config.toml
translate = 0.12
method = "mae"
mask_ratio = 0.75
encoder_activation = "swiglu"
encoder_fused_qkv = true
encoder_drop_path = 0.05
encoder_positions = "sincos"
decoder_layers = 6
init = "xavier_uniform"
lr = 0.0014
epochs = 8.9
warmup_steps = 270
Rows from block 2 of the decoder of a small masked image model, named by matrix and row number. Rows with one number belong to one neuron. Each number is 128 + 24 x the weight over its row's rms, rounded and kept within 0 to 255. All counts start at 0. Numbers have three digits each. After the name is the row's rms in percent of the matrix's.
After each neuron's rows are labels from the 100 images, of 14976, where the neuron reaches its largest size: "strongest on" is what is common among them. Only what is clearly more common there than usual is listed. The data: gratings and oriented noise at many angles and scales. In brackets: how many of the 100, against the usual share in percent.
# gate: MLP gate (decoder.2.mlp.gate.weight, 384x128), inputs 0-63
# fc1: MLP up (decoder.2.mlp.fc1.weight, 384x128), inputs 0-63
# fc2: MLP down (decoder.2.mlp.fc2.weight, 128x384, transposed), outputs 0-63

gate.185 087:104135170133093148121116103139115132147155108136161144130135132064108101180141127111105110087130106170125139158152126062112120153144137066130130083115133140071122157078116126126153085138137121
fc1.185 079:160124172108098119130109152105111110117081159114145148117150114150112123118138139125120122114130151130106149123120134165149159118159128117167162129134120134158111136149093114087123103155102141
fc2.185 077:088140140107155141182102159103130096109136151120126073096088114132119163132143188134133128126129135100114141097115131123137152152110171107162140111160105142184137090137118103122156139106130118
strongest on: coloured (100 vs 49.8); filtered noise (55 vs 17); very coarse (54 vs 20.4)

gate.4 113:107152115149107141143152126113137130136137132132146110129178117091094113180103143118134115105116101152101119130151133076104115135153127107143156124080117127070102133124137133132130079157127114
fc1.4 119:147116116106143107186151101109120087151120176117123119107138091122126090158135136088121125141141159156107094157127114138150145124122102117148207115122106111123138161130124116123099135147162132
fc2.4 120:131153104118102116170065104127137127083120148093105094154096143158138102118119163098082120154109166105161129095131152167144128107135138109138140151127179110137122117158116113130130145136133134
strongest on: very fine (52 vs 19.7); stripes at 45 degrees (28 vs 8.7)

gate.163 093:087137144125093171122156120138124137137134090119146131110156096073145134159107119099087099099118116171149127135154133073124103172147126103129148101097153098116126158087136118135158112152147121
fc1.163 098:054097092139128137068096116129141124087182074118134097126153152120120142152120124137146160119119096133141155138161122102089143099123113136106122144131139123121156157114156115124176086144151091
fc2.163 094:142133091168094145085200140124166171133128125123113160124175123114117103178160139100125128139135151122119156156159155113142109145190134113146152094118101131088097148155126109152142091159141114
strongest on: very fine (49 vs 19.7)

gate.146 098:135157172139061141157128117106158090148137125117177132119169126097122116166127119136076111111145124179112103139136115075117131159139141052132156075112123119108143169097109119107134108115129105
fc1.146 084:149105105130138185122099140116081101111130094125112137099128129097152162109116136116143151156112090148149136129179157094127152114153112123142119103138090132113152138091134114151106121105140163
fc2.146 093:105106107158146127130170121139153164139135124145163137156092124144145107140147121169112104139138118121111085179148109097111114142112109084137149120145108124076152132132133124122115127142093103
strongest on: coloured (100 vs 49.8); low contrast (71 vs 29.6); windowed patch (43 vs 16.4)

gate.236 087:131154180149087160143140118134121118135132142137160126129172154060115085144125128100110093095161120157121104147139140113137121131165125075131134090103092159089122114099122133118115099104128139
fc1.236 086:141084094126112079103137104101136095153094079121156109111161137095131141131099155120100116152131131098149092111145130130154160110149127110148102090115084146137118124114111115099126119147182132
fc2.236 091:130122111108132129140152138097168088119118096106118103108161102113132140139125121138121091151124137142148112125120116156162102124144082088124147121151168089105101152162134097126099109131101133
strongest on: coloured (100 vs 49.8); low contrast (70 vs 29.6); windowed patch (42 vs 16.4)

gate.100 104:150131165142085158148155131148151145157145131136185119098154142078129122171131118083090097103160123160119134123122139109101114145178136070144149084098094144084107134095120112108132127124148133
fc1.100 086:139149101110103156136147103130094173121153155129127153168129111101112101138084136082140163128126128109123082122119141163162098101152115146107097154151179120114139152136094123104149126150124106
fc2.100 087:098143146138113110155119113100129165152130120148161101172095113101160153136128147165147143155147153121125158144156126095149101116104099088097167133150118170133116094104106172145124087145116106
strongest on: coloured (100 vs 49.8); very coarse (55 vs 20.4); windowed patch (44 vs 16.4)

gate.97 126:158107150170137160134189108139182121155100139133167192150121100143123152162153071111114127138108081160098143110154125097141167168133107120122159126104127141115117151137125126112167097122137102
fc1.97 126:146125128144104085160069165085099099129139137105111093096123140124093116109121168101112159142150122140153115182103126107097165086144127094117121118149134088087125130106143131118163130173113124
fc2.97 128:125143117154125133117144099100134155150085122121138136165149112118123131154118124122091063161132153141131165107136115129129133153109060133130140140099117122100150172135121140098108104117140111
strongest on: stripes at 0 degrees (42 vs 8.5)

gate.350 098:106163132140093188114157114138147150142128121109184121129161133099093119197107112106127118121116113139149164155139160074105121165156154070156126090098149155068134146117134117105115070132129130
fc1.350 098:141107142136104092160137131106153120141086121121115155109150111100134107107111121117070110143175152123141084143111140138109169130157156118141120142172070111107139125113128136102135156093124143
fc2.350 095:110137139109102108144101119125119131108110105141102121114104105141123092128112168119081103133118151077116146097101151175157137096155131087131110159143154131142102138116134145146128164150095117
strongest on: coloured (92 vs 49.8); very coarse (45 vs 20.4)

gate.215 092:159158173126069132160114098140108121164133080139171132109124125088148116120166104095129073136149124157130127130118137083120120117130102084138155083142121135107117151110091141116113143151107136
fc1.215 122:096114122163144151105154150135149158092175149101159121110150169117107157129108156167090135119145147102144161143149127093143119166145144110085162130131107150110125141127160105137118096137112119
fc2.215 091:124124062118165127127100149085148189109140129151123158122123119142136143139084120124093126136145130138141122157113144100100110111131128112146100112118145127163094131110161142135122144166102089
strongest on: very fine (60 vs 19.7); square grating (53 vs 16.6)

gate.5 092:111173172126098142115146137106156118145155105149161113088149134069128144150168119079101122132147146139134135135131129107118108131153131059097155095143135161087114146082174129119117108122141135
fc1.5 097:100108118141122118117103153142128073150097125140160166115128132090136093112080195148150121145143121139128106151131169156099149138133089094148126097116097143085115108121127118129157087105142115
fc2.5 103:158117137132105135115110127112145123129124127121137102155135081157106119179148190134132129154094122127154099125144113161136122138134115080171177189109090108124126112123098102130154118142113125
strongest on: coloured (100 vs 49.8); low contrast (64 vs 29.6); very coarse (50 vs 20.4); windowed patch (41 vs 16.4)

gate.180 110:080156144144089141141116128158120117140158131124141118134180119105101078178099112139092126096128113148153149141154116074122131156169112093130158114114143128102132129119132105128155087125124151
fc1.180 114:184126138084122132135151126128150106105109140086137185129089098147157153084147131108150112137111161128114126166117150141164147123113113108141072138158108167135138125126116132143138156136118138
fc2.180 105:142126159115116147175106161120137111107125161128117123117138122125128134114132187187187164145076146106136125093141097153133142112076119118153057165146139140135147114124111136152130164113132142
strongest on: coloured (96 vs 49.8); very coarse (65 vs 20.4); square grating (38 vs 16.6)

gate.231 096:134173163125063147138149093120125101152126119101142145135163116096140110140136118117112114128158108187157139126134167109138107143177131061117141113129089138071132143105138105121142101119131146
fc1.231 078:124152135106128123162083126118125162130102137105084167099107155121134163094103087113139119124136134146157086115124093089168149142104087102097146144172168133114144091096114145144128143194161148
fc2.231 078:118131133132099128116097102101138131112087105131146088123123123164134124149132068139142150125131159173160151097103128151161110160107100126131122136099159122167142148101135100111143131144090105
strongest on: coloured (100 vs 49.8); low contrast (81 vs 29.6); very coarse (42 vs 20.4); windowed patch (38 vs 16.4)

gate.174 100:123149175138047157106132099152142130123114104117169129106128125087114136140142141130125094099158140171117122115126119084089109156166124070139166113117121150119138161112133112107146081116148144
fc1.174 083:127166160120111163136103138135072185147125104155122117175120134111148139109126100107109091113110088101155147116131115094162159138136166149134106149118158091155117148140106134113159117119126104
fc2.174 079:152155158173098132146167149162130115142121150114144155159106115105131149122116093139105100104112149165122118128160134110121088145121093125101138154113122119097125142135119096150160080079157117
strongest on: coloured (100 vs 49.8); low contrast (64 vs 29.6); windowed patch (45 vs 16.4)

gate.186 090:116138157124106143102135106151111109157114078154140128118157132078130098153134115091085127101150093146118151133166126066125118160115133077141139104102146138092126152100101127113152096127125107
fc1.186 098:151122173091136077140119120140128120145082108136123128143110108136161071103132163120081096145111169150124094144101160181148147137110101136145132091102134109082154118113132146117134178120126105
fc2.186 082:102150175113140129169098160131081100141107136166144091117126115168117132110138143124132098132111111068167116139124126189160155124089177155149145164127128109165166095130125121148142149114095145
strongest on: very fine (58 vs 19.7); square grating (47 vs 16.6)

gate.177 097:138157157118065134124130099122117121143118102097168143124150113086118127164106124115084085121164131190144113147127135089116109156153108057140152101142125131074142145127116114108143103112144149
fc1.177 075:141127150148160114161095139125134140127133178106150128137150115094120167088146147142157162127177124121153107140184121125160104116136145104118117102142169156119106089115174107104136091101131119
fc2.177 073:128123078144145140163084166111115145124105104114123115149106079093121174106118171106118140158140120093135138117105155119138120137130162095106115134117136079128118108121131155127102123134106091
strongest on: coloured (100 vs 49.8); low contrast (77 vs 29.6); windowed patch (44 vs 16.4)

gate.96 098:113148156143058171136142086147119148138133142096161136140135109065137094147113099129117109093167112141149136146140123065120146180144139070117172118123141143117141153091139098115125119127122110
fc1.96 082:124134084155136154145112115139149149141193170098084098150123171136126122161137144111125154117099137117110174104104156131143101087141101122112095144113128129145123117095167154147153109140161096
fc2.96 076:123097088138145119127123124143144157155183134072123136105139169107105136179148097101072154106169164116119128108136135085151121146146087118139066144135123093117115100113153128108147088136162093
strongest on: coloured (100 vs 49.8); very coarse (67 vs 20.4); low contrast (61 vs 29.6); filtered noise (44 vs 17)

gate.108 105:118160110128092170109143108140129136113150146110106121103169110094163133140161144060124095086143156179144108117116146136087112131128112083146126090087124151118133118096161168123115124103109137
fc1.108 119:123132145137069102137153152134123111110143114105156126106118159080123109102101092120112113136140097155122143145143167139112145131122116094135162143175124127095108155127103113141133077177151143
fc2.108 174:123141129127142152136127117124123130053142097138115132095102137115120091126109134108122158132105138112122171138086137115110156125087092138154131117156141133110064131132104105147150103142136097
strongest on: coloured (100 vs 49.8); very coarse (45 vs 20.4)

gate.214 092:096161164156099168108146130151138124129138085135172123148152117099110118167112088096105106088133119151111127114152134097127112137126128083106127104114155114087107140106105117109125073111124108
fc1.214 085:125135161107107095158162137095134138152102151106155141158148124147166114100126132099121079120139164151144075140092142145141131141129120117170111149146147132090149138106100106116122120131115139
fc2.214 080:120129162085144130145104104137104113101133108109141095141089104125124121106131119123118088117097173098119109134123151161169146126101143098156158180118100117133144087145083122154121128123103106
strongest on: very fine (62 vs 19.7); square grating (42 vs 16.6)

gate.304 093:081120145117091159114143141143108154145119104111151122132147138068142151168120090144130142147139130160117160137145119072110129151138116063143126112111154107112135144099142119144134086152125135
fc1.304 112:188150158123124120155129108109125139175078135163132151128131141127155082115117129074127110156118163120145085172109127177136128121142113121132128112087126124093125131114091104093157172104140116
fc2.304 098:128115165104107107153052148140141089076091167126079135153124115120129121122138195164108109095062143114117132113114141184152140119114120105125148155114116084116141092123124117106102131155141118
strongest on: very coarse (46 vs 20.4)

gate.278 099:143149145168084137113158116137135140180117152116131137126172118086103109145105138076123105133169106169135125112152145069107143165157137067117156096149117146087129178131122089118124130116149130
fc1.278 093:129165107115131137121113123105131089106154101137171180114123150161167128119106122156147142102082102086116123170124135131102101143123120156124152148121102108096138079107085135167151072158124151
fc2.278 096:179105130171125116117112118111173136166108104154115112157115123151095135138164124168134123134120103128124100142147110158110123108122118097129175143117112149102168093127165178147148106120115127
strongest on: coloured (100 vs 49.8); low contrast (66 vs 29.6); windowed patch (46 vs 16.4)

gate.287 098:087159147143092156107121121174113115119148100133150114104163117094105129164114106105115098101144095148122169148126121076115135133153127083106157103090122106080105143130147104129144080127137134
fc1.287 110:087099117150147160082139134160127145093172116141101103163113139131146127152130089183166164116124132135135143091135102119120087137112141119094106147106149135191159126134129118130166084131135151
fc2.287 093:115149087158133130081180103124158158119139094136137152128171151126139167150128110124130122098137096168109160124166094071098122147136136170089128119141101164088134130133119116134147101117124136
strongest on: very fine (62 vs 19.7); square grating (44 vs 16.6); stripes at 45 degrees (25 vs 8.7)

gate.252 110:116155122119106186116127134133124155117150081121135109138147161097098137189098093114094140116121108146143151139129144050097114125147123083124130101105110115130114159118127108137142096122143142
fc1.252 122:096117084129135139109128137159111146110131092136118116156114155173117142162109113158135159134114105111136153114184107106127103110092127169134098154062133120119113112168169150139136134161114118
fc2.252 108:096155120121154163110183135116172161133174104153117163108144110107119148132133113112138119109125106167115109119168146096122113154152120170083110105138125115128113146128165160105142121109161101
strongest on: very fine (65 vs 19.7); square grating (45 vs 16.6); stripes at 45 degrees (25 vs 8.7)

gate.225 090:120141121157086137130153107119109128153155106145168134146147152088130144177153119129098133118133114137122119170134141062123098164164104078103117084113099113118105130112142107144137086138125108
fc1.225 089:093122169117129132141161141089144118129108159114109094122126138138118099126147110150135090132145136130149115091144136148148121163106121077144181128097138136135148122139133127109127113092123130
fc2.225 091:118134086146149117158098177118133121088102133137133117123151150128147149118147148112153145139152160111126104087110137144135108120143162144136133109120111141181110117143125146109145124157148138
strongest on: coloured (92 vs 49.8)

gate.325 103:132155133126108157131156133144136149149134109115141125092131137094088104182111139124137128104163093155116161161135143092130121142141133065139128084140098129118086134121148116140115073131137115
fc1.325 092:072122104107151116085106144152100133120148113155148126120132127139108154139120122149132127097140143108119159053162149116109109170125104184106108135085144114122182103138127165150121154142115147
fc2.325 116:126137140150134149163147133101164164160106142128119173103137120112134159158149097149145159149173131155116096128142153109089128150090150141091137095132132114130156144098157115147121116116143106
strongest on: coloured (100 vs 49.8); low contrast (72 vs 29.6); windowed patch (51 vs 16.4); very coarse (47 vs 20.4)

gate.210 092:142150200119083150137123119155104107122128132123148129153154109105141096158161142130087067116156148153164127151120114131109148153158159074139149107127130123120144148125090121084095123112112129
fc1.210 093:069085103148129167148106145141147120110195127105124091122139164105100153143124133122099159153153089139110108146114134069104115123128139141080167109121088088112104131135154121128138131149128152
fc2.210 084:119148124135144156086117088139170181128135147140135139142178114129107091141095114102104115117163139130099129144097124106101097119139088095142142126087149153141118095123146133120114115165102121
strongest on: square grating (46 vs 16.6)

gate.68 099:155167171133089139152121126144131090112096112125173115148158124080115110144136152101093081128122118140122125147118138114097103142125115089142142131115115136100092120115096099126144136147123101
fc1.68 113:164104114097121081163143146080134090121126110185133103156120093114125104102168127126148124103120121166117131143098113170132119104086093138161121114163117126148120106144113138113102187138139126
fc2.68 098:102145153105129134148122116114127085167154112134133112129110108148124075132109164087134169105122105163131110169123136120160122156116124133144153159155168102084118102085138128081136151120144140
strongest on: square grating (50 vs 16.6)

gate.48 099:090139156131096176137155137129109160138123091135160125125160147064127130179117121098131121128160097140137151148156155066116142125127134088136156083095114143107102140103112104132150073131154121
fc1.48 090:173143171147124136176118097102127119166117141109153161124111103120156122102166166095147119089152158143107123109115110141149109115162144104147138103140100128138139150079114107118134173115135139
fc2.48 082:108104151113117131135068157143092129075103148084150107152115157132129149134109144111118122131132136099119146125118127186105126127093157131149096138131132119134105106117133147151137124107143146
strongest on: very fine (61 vs 19.7); square grating (42 vs 16.6); stripes at 45 degrees (28 vs 8.7)

gate.195 098:127171196122086133167103121110128112180111080123181143138150105113122109116160116115126115099127131160152124140117134103109121160161120092159144117128144116137146127134106127090113081098132132
fc1.195 112:156140143075158091162107145125109092177113136146128130112153120138153099111157148094152091112113135124149112098086106165141153100099128120159116155139126121118136096116074152074101160096120133
fc2.195 098:122149154128129136106118161144094099135151133141169138133108110164116092123140156119134130106118144148124118135141135158127156164109114161148151162169122117095127117154093129141112167136116133
strongest on: very fine (48 vs 19.7); square grating (44 vs 16.6); stripes at 45 degrees (25 vs 8.7)

gate.66 095:105152155150062168111157116150141123125139088126157119118150149072116095180113124113110142094149118121113148150148152083094146129151161097122126107102124123087144146105145103114134086146127119
fc1.66 086:085099096107142125117156127127133145086141093137093097147110174134089134134127107161148148101136137117132153083139085110131139126129118156151128109109161141142121160153136142135142093148103127
fc2.66 082:110140101154117149087139152163136157171143105176103126118171109081108103141140107114133133116128111172129164138122111091127132160112115179066157124147166107122149112092121138120106098124150128
strongest on: very coarse (41 vs 20.4); square grating (39 vs 16.6)

gate.106 109:129129150096095147136151089168105116127141144099176144144172133080127112144124102089119133121115121171131161111145151101118127163148124036138171111137115152096083149104112097125134111124147117
fc1.106 087:086134140157118153107111160135119169109163160143157121156168100104114143146159136165143149133135109115133126143175139092111104117099149164168082118095146121134145153164156147120151087163090107
fc2.106 093:130165154152124141118136129155088135128150106130133106109144128088131141145140100106134139118110141186152160121129176091112162105118097181143141115153133106134125112109148135139137146111141143
strongest on: coloured (100 vs 49.8); low contrast (70 vs 29.6); very coarse (45 vs 20.4); windowed patch (39 vs 16.4)